{
  "model": "encoder-decoder audio transcriber",
  "dataset": "phrases spoken by 400 fixed synthetic voices",
  "train_examples": 39062,
  "time_shift_ms": 50,
  "n_mels": 40,
  "hop_length": 160,
  "input": "log_mel",
  "spec_augment": false,
  "win_length": 400,
  "tokenizer": "char",
  "vocab_size": 31,
  "encoder_arch": "gmlp",
  "encoder_norm": "layernorm",
  "encoder_mlp_ratio": 6,
  "encoder_layer_scale_init": 0.1,
  "encoder_subsampling": 4,
  "encoder_layers": 8,
  "encoder_width": 192,
  "fusion": "cross_attention",
  "label_smoothing": 0.1,
  "decoder_width": 320,
  "decoder_layers": 6,
  "decoder_norm": "layernorm",
  "decoder_norm_position": "pre",
  "decoder_activation": "quick_gelu",
  "decoder_mlp_ratio": 3,
  "decoder_head_dim": 16,
  "decoder_fused_qkv": true,
  "decoder_bias": "none",
  "decoder_qk_norm": false,
  "decoder_parallel_block": false,
  "decoder_inner_norm": false,
  "decoder_positions": "rope",
  "decoder_cross_attention_every": 1,
  "decoder_tie_embeddings": true,
  "residual_init": "none",
  "optimizer": "muon",
  "muon_scale": "match_rms_adamw",
  "learning_rate": 0.0036,
  "momentum": 0.95,
  "nesterov": true,
  "orthogonalizer": "polar_express",
  "adamw_lr_other_params": 0.002,
  "max_grad_norm": 3.0,
  "gradient_noise": 0.1,
  "max_steps": 8700,
  "batch_size": 64,
  "epochs": 14.3,
  "lr_schedule": "step",
  "warmup_steps": 430,
  "weight_decay": 0.1,
  "adamw_weight_decay_other_params": 0
}
Rows from block 2 of the text decoder of a small encoder-decoder audio transcriber, named by matrix and row number. Rows with one number belong to one neuron. Each number is 128 + 32 x the weight over its row's rms, rounded and kept within 0 to 255. All counts start at 0. Numbers have three digits each.
After each neuron's rows are labels from the 100 texts, of 14976, where the neuron reaches its highest value: "tokens" is the input token at the peak. Only what is clearly more common there than usual is listed. The data: phrases spoken by 400 fixed synthetic voices. In brackets: how many of the 100.
# fc1: MLP up (decoder.blocks.2.mlp.fc1.weight, 960x320), inputs 160-239
# fc2: MLP down (decoder.blocks.2.mlp.fc2.weight, 320x960, transposed), outputs 160-239

fc1.525:134046147122165129150142148097167132127149107137095043106133162140127117113142084122094123135154192135152151154129150120148128129101090110118143111156118162120069137141144110146105155059165143113125149151087111153131176102043125123120171168
fc2.525:160154113134119099146125111176055100120163137142142123100128136168145166096124185106112183154109107100120149196133076126137148118164102194107135128102172125176143103092149106108122101120087160141147113081134114153098125141165063142100115130
tokens: "n" (53); "l" (43)

fc1.757:107105104149177112166122164155108108095124094151129104103097146113124162180190072098103118171119121106149160129178151075183130142153129203137182129109098146103115155071089130148090169097083096188119108125118127175135162112177104150140132079
fc2.757:144132096160141166081155148183143107096140119098100129077065148217136084137106171138118118180112158177130115164087139163108160101098180174097145146113193175093208085137096112078119103100136098091139145101126152139126132188142082071113110093
tokens: "h" (49); "r" (34); "m" (10)

fc1.19:101167139118138151158149051124166091159140117110088102110131091136137128150179211202112206157206143140170165173133125110090131097123092106116087074105145089132138104111120151135112136100098113129090147144104125082139114099119147107124113135
fc2.19:114144106120105157069195124157087222147139153104155149083168142122177140065151144100058093143122092105094131158114115110109154097149165114130237160154167124129109121146160052153084096125113133111141054122098170100106192170186220122079146138
tokens: "p" (78)

fc1.94:142085126132114078153116147118116098102145170127113115083097166099170156141118139154097117129125129121107100065221137179236111153172138158097120151117111118117118081142121136168097145127147213070147156127123122132085100120082132153143169152
fc2.94:148125134143065147086098159136165147090138126139131141155120141169157153131107125124111202143143147207201079120084151119100109083119136109102103125130151134181128131145107137071106140156151096117128150119100119166159131133146157113100129163
tokens: "e" (42); "o" (28); "m" (26)

fc1.383:123130110115131154152171112109161084163060088172109099116194121143116101113131136103105104181088114129109175128088118176114136104170059128176112155139129080140171086052079189117153151113127119094142155101124119139160095154106106134139159079
fc2.383:143076147164121096138123099163141127126139131169114131105114141100168159137139143160167096128149136132148144112130077092159149163096163170125171109165173171117176117132142115065118169123145102148107143080110117111149122130133126083116188132
tokens: "d" (63); "w" (33)

fc1.523:137088096095162135193130094163152194074157123112142104122142115123127123123085177135117121160164091086100145134116113146141107141126112136130120092128124151113136140078154114108123155120163151107099093163101142141186083075139124061102117106
fc2.523:135074080162085159148137138214133089173140172152166159155130129165084133059066109092132064064096128150178144126125145111133080106132181151157120080132090125161205145076036096107168110173115134145158122138126149133155121136128182126099169096
tokens: "h" (41); "s" (25); "o" (21); "v" (8)

fc1.90:116090130144131108171160134183197120183148102118133166055079136176086105182090094115076070133118108111145130117127133138150111086092091137127150125096140175147175122110133117119125156119132101142149126136129192127143105172178152119173135086
fc2.90:097137135100160157137145160182114127175091101132117109095096140130100117137146141138109121159120184159098109084154123177071158098151092129205159106191169185106089207178126060156114131086102129140147146165109114143140137147216123142123121118
tokens: "e" (99)

fc1.497:161218134139094164097156077121069152144127120072105115159141076125145152120152200122098111165137134090120130124167133152140109074143110157165174200051154108174132111130130143167073154169087110073186177182073140159130063087099211137074144152
fc2.497:133068086110157152137143166117123150126085122098099141146098158110104123105152129097115094075157160159149123146108119158141098096084112109143161149128098221115142143154119136090095146129104118195139149086162124129102194161168168157187155156
tokens: "e" (99)

fc1.118:130136109155136130127139092157111111164123087136156198161176159163080104146106100160164140101121125104146137151094134132106088140106126131109142140131081081161095186103091069115096109138138108189155119092049143152137166134116128109135123123
fc2.118:153137126086172137176099057101152149138185179082093149115167156158099155139118085178119097119109170131183119105137115124077123112154147156133167138150074141161193061186127157144116145065119169062124088119125190118141197104131144152060147131
tokens: "o" (39); "u" (22); "r" (19); "l" (10)

fc1.546:085162147127179126131104158151123106133135148137119060063105160099105145093147187157147126125123092088144090152122116164128132138187127134077202138190114159156144057145142160129127143113083119178131124100155149119112087168115138083167214105
fc2.546:165163061116138163166157157113190094164157145040119169151098097104094173127100102130108154098096136130089101157043095064166148152131116185132084103181132154091195130127121079125146118147130128186141095130149162107081144096107122175145108162
tokens: "h" (67); " " (33)

fc1.489:140126166095173121162178165153082116135148150158135105154185098116126148089094086176186146051103113172099147133109125137171115121150111095155131139137165164138140080172100070124117197104046181109164139084056118162110141103175076108135108145
fc2.489:144146149081097126149073127139131124142133157111146115134113149161096148143094157107105110157140105139141120149115100166092145199185139131148141114144192101070119098106123105114219143107180110159129114166128160119078181059099080152126126087
tokens: "o" (29); "r" (26); "l" (20); "a" (14)

fc1.543:121153167140129137155088141126132143104185197152106172108122098157113150135148119137133093069127099125102143090132106105102067075139172084162153104076109077097162073130125158080152175124131146116141155082148140103073177144149142128153128167
fc2.543:134155070106174144089105104143120061158080142109158102136096186119127088122125126102116111149140105189159094142098115132089130149163132140100130109150178142133035116118129098101155147147141146125094173204171096153137134150089119170194112123
tokens: "o" (81); "h" (14)

fc1.462:107134124108184136090120097110180152143147135092169145181138167130114136139149101099119120141128141159110078161132097147108153106053113122133100102148099159224184097155134087127085123132120145151128129149126115130170129105047127127123187123
fc2.462:154069144153126130195140161104107194168106106103168087128123130154143153116149133164102127112113121061087096114140087133130192118189110064111118096133184150130106185131161126167169179149114102129103117092139184144116135179126166118116107123
tokens: "o" (41); "s" (28); "l" (24)

fc1.612:134142107137109115108142122081171087036086163141157114110145162198130147075154129192125077052171170073110135138153122135143140110114120169111154116176107072084210109126064171084096069075149109171168156115180032120085169095107139070137100103
fc2.612:138165103109093072152108099134135121088138097129083192107118132064107117080139045147045107155086142144177138133153096070148092107120106110079130143098143100113143076159128255127145164120067137138193129152117142132144166087124109091163103113
tokens: "d" (66); "a" (27)

fc1.132:131145065177147122137169161170128173102133136100146106154134127109111075110145111116161148133133089100098082114159070159101167163133165091150161096116122099047157103188065122146099082138159199147109085106145088217118130111138084110107117151
fc2.132:135180060152109134168097087085122138129179091122117203115103100154182153095069149172177106160168172163168145138149080115123096190133138187120135096099122122185178122109086169126150201124099095123108152136089150074117084145139117106116147109
tokens: "n" (59); "d" (39)

fc1.454:128121148098053123161058135161152161131128092153087130055126165149082117113154115172084131077180154179127135139072155134155075108151109152149069145075121130165128095126114140097135139151197104132144106072093149068115149211144120113054153133
fc2.454:141110110153151147088165144076134128140173087098133134119109173135143118105090131139135129132125135116141155118111172175101127151165076112215142121067131146102133136086084128130144170152186102184109093084104148139139119159129178045128136105
tokens: "h" (81)

fc1.48:120119126098148104180132166093107173114096131107130140121166104130147135131142056103143171090183048097120160105100133149120182153103191135136143140114081096142083125176115118138117146123142090178154142129136141132096168083166114117091085100
fc2.48:105119103094183149091117091146092154162129146181082082115162091138145097169161121187072080120061135173068157100149123163081138134180115127133124133183109119158157096154097178066106146159163071076145175122131140139118112117179164084163167124
tokens: "e" (80)

fc1.441:137154118134118102125090154172117118123120113062155110167158097095159088130099125116128023139117121074094140144071115162082117170119165126155132125128131132097136129149103116150113135098188140064108144137167106107080176171137132053125123112
fc2.441:161124104123093147146084159072138138113122154115147099103179054090126091180136139169139174132117066117107160106121129130118140118168185160078156081093238129131120130086127131113113067147108135106152149123134128146062122164148128130118158163
tokens: "o" (100)

fc1.507:120190148118122055067162133099170133111120134123134122074124129127123119150117107146130149174162173150063161126106102111117135134123146180174136126133105125131123125178133127146168163096139155069123182103097085154161144144172147167076140084
fc2.507:151146153129126171141179129114201078125105088177110133114115094163116143185212120133112141117100088149108147118141131160095085141179177128108076107084213142153134146149099166139150151072134083154115129178163165092159064193138176145113119174
tokens: "a" (72); "k" (14); "i" (11)

fc1.583:102121104131159084141181187130103180123120061136126172159140109110128115126105200196101241069135117139106129146136163107078152077180144084103112110129172062172097090072143161168137120156122162159126109104171156131162099135130151104075144127
fc2.583:113184134095157114086140156095167102113111140161152128147104149142086121116100143067088183124127124139158115159125187140157120172195132135129163088120155082096136132114120116116186119115081111130133137111112187149078185156137099112151082075
tokens: "o" (85)

fc1.388:162107186072106122118075103110126145103245102091109164083165138147109148102116143120140140135116108135104149155080121107148177099136109153140085109114115095131118167135125127105112144098128150152163117124103082164128130153179156153105115152
fc2.388:132105078124148126131125131097125127141166105123099085110136123134084167118183127137107114153094130142097208128103074110135116161106063105172143086115123155082140146147085053118141148139129073127142114094090159185100175178124139114168129082
tokens: "h" (100)

fc1.123:113111181132108182126142158207202127085131120135153072148142108115144140164138104139089159086172122137155124128194111141078073085145156112116111147120142173089128140103140135099122179095144080173111118066128090110131090084130134142105111148
fc2.123:174166131217148145177077090164085134077108152111101109170162121111070124097117152116142141126144130119106115152145129154150084120103162074122116066107122147085164162176108089130157122102135134151091110112171150124124119109088169100127117160
tokens: "n" (100)

fc1.551:148153190128117077186104126177185132129167122110121181085126127130136073139151110180116139098174082118100165170122094128124136158156190119119116113078185060078117138118138168075102117108154082132131136132131108110144176150105144142188114074
fc2.551:145183150087075193139114134141093147110142119081092108091115124113114077145134130076147113137139099142126091094100086128146103125153111139080185115089138120151154169166181117086173099126106165153098089085110119152139130099167096097109106153
tokens: "h" (46); "o" (27); "n" (14)

fc1.237:173148156098087164081150143141126170156144150099118148116152167089144185056135069215103127048146143143108157141200203170122141116103169114152137096136105103136113136114175155110136123112092125166161088128088145121063118118164132075155115176
fc2.237:163123110125121106107173137147155128075156217103126156109188164119195108065125173160173068103144110067188133116173132055115132142134139112163156094089137124118151130160086108109104107177126125115103110121121144171144117115092107100145160100
tokens: "n" (57); "r" (32)

fc1.204:126096148135079090132150096118152126159062100144125117122115074110140093181141114173169127147184091040064114144133111159111140152139170143123149121123111075107133193110106129132126150128163143127122146107155157197125121096069113102112148115
fc2.204:144135133097168161096122094134114104201126115140140173128094129170153120142151183130116151105108114157090153132137136115153201122084096104106153101131128093088106086143214157131088141175119107105092120078066086124140116170115146132063051121
tokens: "n" (63); "w" (17)

fc1.463:102130139077104086142150097120096108086135115121172082152114169071092174189132186106155107172174147205120147167142159133106131143129112101120184110125096116186160176041114174157125209098109114107143106158196123127127110105105148175119157114
fc2.463:124108177116105189143114126145121111168089111128106133149152149110128143174121146169098177087128189145140146080181118150172110114085138141116166134061112169130162155146140164138134101180108180177145153135143109086172145156135149108128186160
tokens: "e" (100)

fc1.533:121120139105132132123125175133182110152116109092146090103159131126118108150108162170148116102130164076119096136179096138103082151143116145151157080116093130134124152158118104113127092138135071141105127061169153139088191139145157062148147085
fc2.533:108145174084161107134093119162133124125117177157154198145162103094226152121083157137116174115123070117141122170152126180193121155126131094153136083179114113092175176139168159093133117111134144105183131151146062140092139113151089121140139115
tokens: "n" (72); "a" (27)

fc1.296:096133105118140124121086158095153077153138167112157143131154118198159170146185135095126075116116135135083139195170120121067157143096166120088128125142134078089127129111108146103161164096123104156181093108235139112130144171132130168104144127
fc2.296:138119111123145117113087106123125123147112099163115152162105099066122158169166075123200125077082142088131128118116064161172126160122110152200119132108163093148108138018113154146157139184093077157151182164128077199174134102176132151151139076
tokens: "a" (51); "u" (38)